Rows from block 7 of the encoder of a small segmentation model, named by matrix and row number. Rows with one number within an expert belong to one neuron, the router's apart. Each number is 200 + 40 x the weight over its row's rms, rounded and kept within 0 to 999. All counts start at 0. After the name is the row's rms in percent of the matrix's.
After each expert's rows are labels from the 100 images, of 14848, where the router gives the expert most weight on average: "responds to" is what is common among them. Only what is clearly more common there than usual is listed. The data: pixel-art sprites of 400 made-up characters on tiled backdrops. In brackets: how many of the 100.
# router: router (encoder.blocks.7.mlp.router.weight, 16x160), inputs 108-159
# up: expert up (encoder.blocks.7.mlp.up, 16x80x160), inputs 108-159
# down: expert down (encoder.blocks.7.mlp.down, 16x160x80, transposed), outputs 108-159

# expert 4
router.4,110,267,201,214,120,167,159,211,217,149,259,143,195,171,209,260,199,195,196,199,137,173,182,193,225,245,257,253,191,200,250,219,184,206,196,163,143,222,216,208,163,185,122,172,288,168,211,204,193,196,249,216,255
up.0,123,168,217,235,254,233,182,153,229,243,192,215,177,149,231,174,201,199,243,164,134,207,139,280,168,226,186,119,164,231,195,179,160,180,222,222,96,134,224,238,217,201,158,215,186,238,264,230,180,172,154,180,159
down.0,113,192,150,143,261,215,180,247,133,238,217,220,192,187,203,185,116,251,210,280,188,183,170,153,211,164,206,197,287,264,209,136,238,231,213,249,211,198,234,164,196,192,265,224,244,230,195,289,231,170,204,261,203
up.1,096,201,175,179,182,111,152,134,169,317,278,275,196,205,172,163,231,160,213,240,174,173,124,261,265,170,206,174,185,275,188,165,175,205,151,189,194,267,201,174,198,180,226,196,237,214,209,230,206,249,225,141,151
down.1,098,189,265,217,237,156,199,250,186,145,152,225,190,159,151,135,160,168,199,189,176,234,265,200,131,261,202,214,202,216,154,230,190,236,260,222,262,154,204,229,232,193,247,227,221,132,160,142,214,187,291,198,217
up.2,102,228,215,264,141,177,175,176,203,247,186,172,240,187,215,191,261,164,264,237,196,174,174,234,214,175,116,250,181,258,242,228,145,268,155,142,126,263,211,192,152,141,196,203,208,183,274,231,203,258,220,210,166
down.2,104,162,241,240,247,181,200,188,190,130,167,158,210,202,168,197,196,158,195,179,165,245,212,239,204,179,213,96,102,194,239,192,178,230,249,273,162,126,213,202,281,199,224,142,225,141,230,184,281,283,208,171,183
responds to: white (44); yellow (33)

# expert 9
router.9,086,250,272,186,195,229,248,157,153,144,189,255,265,241,239,256,203,199,217,102,298,206,245,184,178,196,173,213,193,210,171,194,160,256,240,257,193,196,166,170,204,251,138,276,185,204,228,251,253,170,196,183,140
up.7,088,162,212,105,174,164,132,181,221,189,198,193,155,147,126,157,217,227,185,149,209,200,235,173,269,202,172,167,167,220,282,208,185,201,198,201,239,206,146,198,158,238,202,177,166,174,148,214,204,101,211,230,216
down.7,096,179,247,295,219,244,211,241,192,219,185,269,213,208,221,265,243,326,287,254,190,235,155,179,229,186,155,171,225,212,198,230,256,133,263,183,235,206,195,175,175,203,223,220,179,141,203,153,139,121,212,205,184
up.8,102,216,253,259,257,248,225,214,175,153,133,180,205,171,189,209,185,245,257,201,181,146,277,130,237,170,212,188,160,135,187,225,183,244,251,258,90,193,216,169,204,189,153,165,249,175,155,122,249,233,228,189,261
down.8,108,169,190,171,179,243,104,170,177,125,196,191,176,141,154,74,189,159,98,182,121,200,229,171,274,174,189,211,178,250,150,220,180,151,185,144,243,177,171,174,186,205,251,226,250,213,239,148,247,157,214,243,136
up.9,104,182,153,255,155,223,218,279,181,298,247,210,152,218,172,195,144,217,269,224,251,190,274,279,255,177,226,176,229,180,194,113,209,233,181,194,238,235,194,166,240,199,206,238,206,186,187,186,192,201,243,185,225
down.9,097,200,230,250,195,238,212,298,114,203,189,147,171,163,171,242,239,198,192,177,157,164,231,251,238,224,187,188,185,236,222,252,169,224,232,221,191,191,128,243,233,222,150,192,236,231,180,211,247,244,280,206,257
responds to: teal (33)

# expert 10
router.10,081,219,256,175,183,186,243,106,281,237,180,221,186,247,240,238,173,244,200,231,238,264,227,177,129,201,209,199,218,159,190,200,123,235,168,249,178,266,195,218,240,226,193,220,227,226,203,231,211,202,193,248,143
up.7,077,227,130,187,234,255,217,232,184,206,195,232,131,139,252,196,192,134,133,289,225,170,180,156,201,136,223,217,118,197,225,154,266,149,148,190,201,127,209,204,201,270,148,128,206,233,144,185,257,185,232,208,168
down.7,089,234,188,217,238,183,210,203,259,201,182,238,211,131,206,200,147,183,170,244,227,201,211,163,123,182,234,169,216,259,216,240,241,234,218,236,164,167,138,176,195,109,99,184,177,139,174,176,170,227,260,162,268
up.8,082,233,205,301,171,204,259,240,228,218,157,158,192,156,155,173,217,147,260,191,129,271,156,170,163,237,176,169,268,201,206,121,179,335,168,163,164,149,222,190,182,140,205,138,176,286,222,222,141,165,163,200,204
down.8,079,203,279,259,212,144,193,166,199,169,158,198,193,145,143,218,271,219,244,190,278,205,201,195,257,195,245,169,161,178,192,149,133,255,176,167,168,295,232,205,223,271,237,196,249,283,144,165,221,199,216,272,191
up.9,128,228,264,202,224,202,206,190,209,268,155,208,168,204,217,219,311,265,210,206,199,237,275,220,150,238,180,287,255,173,225,273,186,240,157,253,261,202,197,179,243,150,322,187,218,207,229,165,161,209,99,210,173
down.9,124,212,213,167,264,189,214,177,153,145,215,244,150,226,221,188,196,207,133,169,237,209,223,223,212,194,196,201,158,193,158,164,242,255,212,252,300,239,198,118,247,238,305,242,221,181,220,244,248,222,173,223,241
responds to: lower right (54)

# expert 2
router.2,068,209,216,244,143,263,279,199,190,171,73,212,239,176,187,217,228,214,204,212,285,222,264,182,204,161,138,164,213,163,181,164,172,247,218,198,255,204,183,184,245,197,216,254,215,251,178,155,172,206,256,197,189
up.7,080,175,134,177,246,151,162,163,201,170,245,282,201,207,231,140,225,233,231,176,205,187,192,156,207,141,195,134,183,188,217,185,215,124,203,211,167,200,286,254,208,218,185,148,193,161,181,212,207,134,217,162,225
down.7,098,227,211,215,169,300,242,213,187,210,242,168,146,157,238,261,136,149,217,195,204,190,250,187,217,206,186,221,135,197,188,259,97,172,185,172,132,227,197,186,182,247,170,173,323,133,181,204,184,242,215,152,216
up.8,084,171,220,210,144,187,256,196,263,221,164,233,207,273,212,192,191,233,221,152,250,152,192,208,247,165,242,179,151,101,218,117,190,217,224,138,263,228,262,238,168,214,211,174,169,195,206,198,139,145,242,215,176
down.8,087,172,222,252,152,218,153,164,216,254,166,188,209,178,200,197,215,156,170,185,143,222,222,176,239,196,241,209,250,238,197,245,203,183,149,262,250,226,114,209,301,192,222,227,219,160,203,159,196,203,161,196,224
up.9,109,195,145,207,232,182,165,251,249,256,239,168,146,175,226,234,211,248,277,224,218,198,192,150,335,218,160,140,192,297,248,208,227,257,212,209,218,250,199,218,234,181,195,206,188,189,195,106,126,230,219,256,250
down.9,098,132,238,192,235,239,198,182,273,186,205,218,152,174,134,172,185,221,176,135,224,247,193,171,188,175,199,204,247,211,175,137,215,203,282,168,215,259,239,160,217,292,218,139,170,120,225,180,262,191,163,170,204
responds to: lower right (57)

# expert 8
router.8,090,162,222,220,228,222,137,222,167,269,196,151,281,174,169,167,176,198,173,243,180,155,171,187,249,107,183,194,277,138,153,226,208,244,278,250,188,209,210,161,192,276,123,173,173,220,155,179,259,222,198,203,229
up.7,077,145,239,224,168,148,190,160,223,176,129,248,224,142,163,182,233,205,198,105,230,252,238,179,204,209,103,201,169,214,186,183,112,195,188,169,193,231,170,228,167,151,237,199,190,187,223,130,161,178,221,180,189
down.7,087,207,164,190,191,189,322,174,198,246,233,191,319,248,105,180,237,207,126,270,183,161,203,268,139,253,222,196,207,191,260,181,214,179,219,202,195,231,177,216,193,189,230,193,153,208,218,189,213,144,189,203,182
up.8,084,170,231,172,186,191,224,218,173,134,159,255,230,196,178,114,199,220,197,150,185,190,235,205,180,212,210,185,195,154,133,200,158,238,249,182,202,197,108,236,209,234,89,241,189,276,196,185,185,293,178,169,230
down.8,092,258,169,184,178,172,206,156,267,183,187,143,183,185,233,180,237,195,109,194,216,183,195,175,177,250,171,187,101,222,147,222,182,112,178,210,181,248,199,255,175,136,181,147,217,229,235,188,119,241,211,261,217
up.9,113,228,278,167,279,215,162,228,121,226,210,265,238,257,208,184,116,233,140,176,233,185,245,199,226,207,156,185,235,229,169,208,198,194,295,184,204,211,202,155,142,205,152,289,130,252,212,179,204,197,157,243,148
down.9,105,215,203,197,205,220,157,243,145,158,194,283,254,175,116,206,173,258,159,182,175,241,201,197,197,203,207,171,178,237,256,177,140,183,254,170,204,172,209,223,241,216,184,255,226,227,190,180,103,267,234,218,213
responds to: grey (73)

# expert 13
router.13,113,193,157,231,220,188,209,165,220,168,178,230,172,192,209,176,154,165,239,264,148,215,197,139,250,233,205,189,208,131,221,238,202,304,218,245,171,213,181,180,152,237,174,274,251,199,232,224,219,181,191,213,216
up.7,129,211,170,198,154,220,174,201,224,200,129,211,224,204,210,172,289,207,264,302,231,251,238,221,149,184,196,193,313,182,203,242,168,264,229,205,218,311,228,249,209,209,196,144,204,289,228,110,127,172,128,250,219
down.7,122,197,199,181,138,214,261,136,207,174,194,191,195,223,269,227,206,202,202,185,247,190,217,221,199,223,213,190,210,214,95,170,172,155,203,211,136,149,230,192,185,230,112,173,145,291,191,195,161,152,183,251,170
up.8,105,137,178,247,218,316,184,168,195,200,206,260,179,186,303,272,210,208,255,215,205,249,272,174,234,220,139,204,194,146,201,172,218,223,226,204,169,106,229,145,203,198,226,180,209,277,102,144,127,204,169,186,172
down.8,109,226,172,226,244,122,197,274,169,104,212,227,249,217,199,172,194,184,139,182,178,170,164,290,123,165,238,187,171,244,205,190,198,153,176,190,126,232,121,188,206,194,155,200,204,191,258,223,256,232,227,185,175
up.9,095,174,202,184,210,251,202,164,154,178,127,163,239,156,248,234,202,203,208,139,173,181,234,145,248,116,211,218,147,248,226,230,191,229,196,200,203,133,134,174,241,211,156,147,217,133,249,217,254,198,239,147,264
down.9,104,163,179,218,243,189,177,258,168,202,261,190,168,138,205,132,176,207,176,237,115,188,256,264,168,234,207,212,236,230,223,217,220,144,145,238,198,231,255,184,232,156,244,141,205,112,193,208,222,196,243,205,200
responds to: large (89)

# expert 12
router.12,077,176,189,171,194,112,264,173,186,268,208,270,238,211,234,245,181,212,206,238,215,212,190,180,228,226,232,220,245,128,205,219,265,129,143,246,243,197,194,190,196,168,211,251,151,229,197,204,177,176,237,146,199
up.0,099,150,259,243,175,134,244,189,194,254,229,196,182,203,158,157,262,148,189,244,245,198,141,212,163,171,183,113,156,246,185,179,234,184,217,167,256,277,196,228,279,199,206,189,208,248,151,163,193,242,173,284,128
down.0,100,178,203,145,159,187,144,150,198,207,243,155,136,246,261,157,237,233,248,170,234,159,189,173,211,152,127,187,203,150,189,228,214,102,150,252,208,227,145,288,133,176,179,183,166,160,250,216,219,195,183,208,172
up.1,105,226,124,170,168,141,256,145,197,310,192,195,240,205,180,179,259,204,243,263,177,204,171,238,200,187,227,207,173,206,172,219,206,233,212,210,161,219,248,233,167,145,171,211,210,274,180,143,224,154,130,203,225
down.1,092,219,239,194,110,198,172,150,226,243,175,207,218,163,239,246,252,284,190,199,217,185,214,270,245,203,157,288,223,217,196,228,245,213,237,134,220,189,100,300,112,180,216,204,134,180,147,201,186,216,226,167,194
up.2,123,225,270,297,137,218,199,188,218,142,222,205,171,166,184,147,137,220,181,216,156,181,217,179,220,268,208,295,215,168,230,250,247,233,184,162,136,145,180,147,178,158,146,213,169,157,194,222,231,220,239,163,265
down.2,120,221,191,170,191,182,198,198,226,175,190,261,159,206,180,138,141,223,160,217,226,128,232,200,196,192,200,145,65,165,181,210,150,231,236,212,184,165,190,227,203,169,168,190,168,189,240,143,173,170,198,212,242
responds to: large (90)

# expert 14
router.14,081,228,240,172,184,193,256,187,225,254,200,265,154,197,144,150,148,301,148,165,148,218,180,211,185,221,236,189,238,193,190,167,198,260,196,296,189,237,199,195,261,229,203,227,187,239,182,232,173,217,215,268,241
up.7,112,188,254,219,165,192,131,244,242,124,197,197,191,194,206,155,253,174,133,188,248,208,183,238,167,195,195,158,173,191,203,234,227,197,220,185,237,216,228,200,169,194,233,262,159,214,198,217,225,258,221,264,222
down.7,114,230,238,285,124,141,206,290,249,163,242,206,186,172,168,209,199,197,222,200,185,225,180,234,198,237,193,174,145,205,213,203,232,230,203,277,206,305,206,188,233,196,185,260,188,243,231,200,225,289,204,179,181
up.8,104,152,216,169,209,245,216,129,175,207,213,163,204,243,216,191,88,159,220,171,298,256,158,190,212,206,173,242,115,226,239,226,161,166,242,163,198,152,236,229,192,162,145,202,190,196,213,189,188,153,231,179,176
down.8,110,194,214,197,167,164,163,186,166,198,250,212,242,223,190,149,249,139,283,209,203,193,220,193,195,168,140,156,275,158,153,170,213,239,203,249,156,165,224,176,150,179,128,186,201,243,201,206,246,265,180,171,138
up.9,090,220,121,190,191,250,270,220,237,234,141,197,224,240,237,256,187,174,236,194,165,208,226,164,250,222,208,163,206,137,211,230,134,214,163,222,99,204,205,241,222,202,203,216,213,161,233,179,149,113,234,168,251
down.9,095,143,187,202,216,264,181,154,169,180,240,196,172,300,248,184,193,182,126,245,241,225,193,215,219,158,139,274,223,153,184,257,206,164,209,228,197,276,205,258,252,163,196,192,194,190,149,241,234,204,232,185,154
responds to: red (31)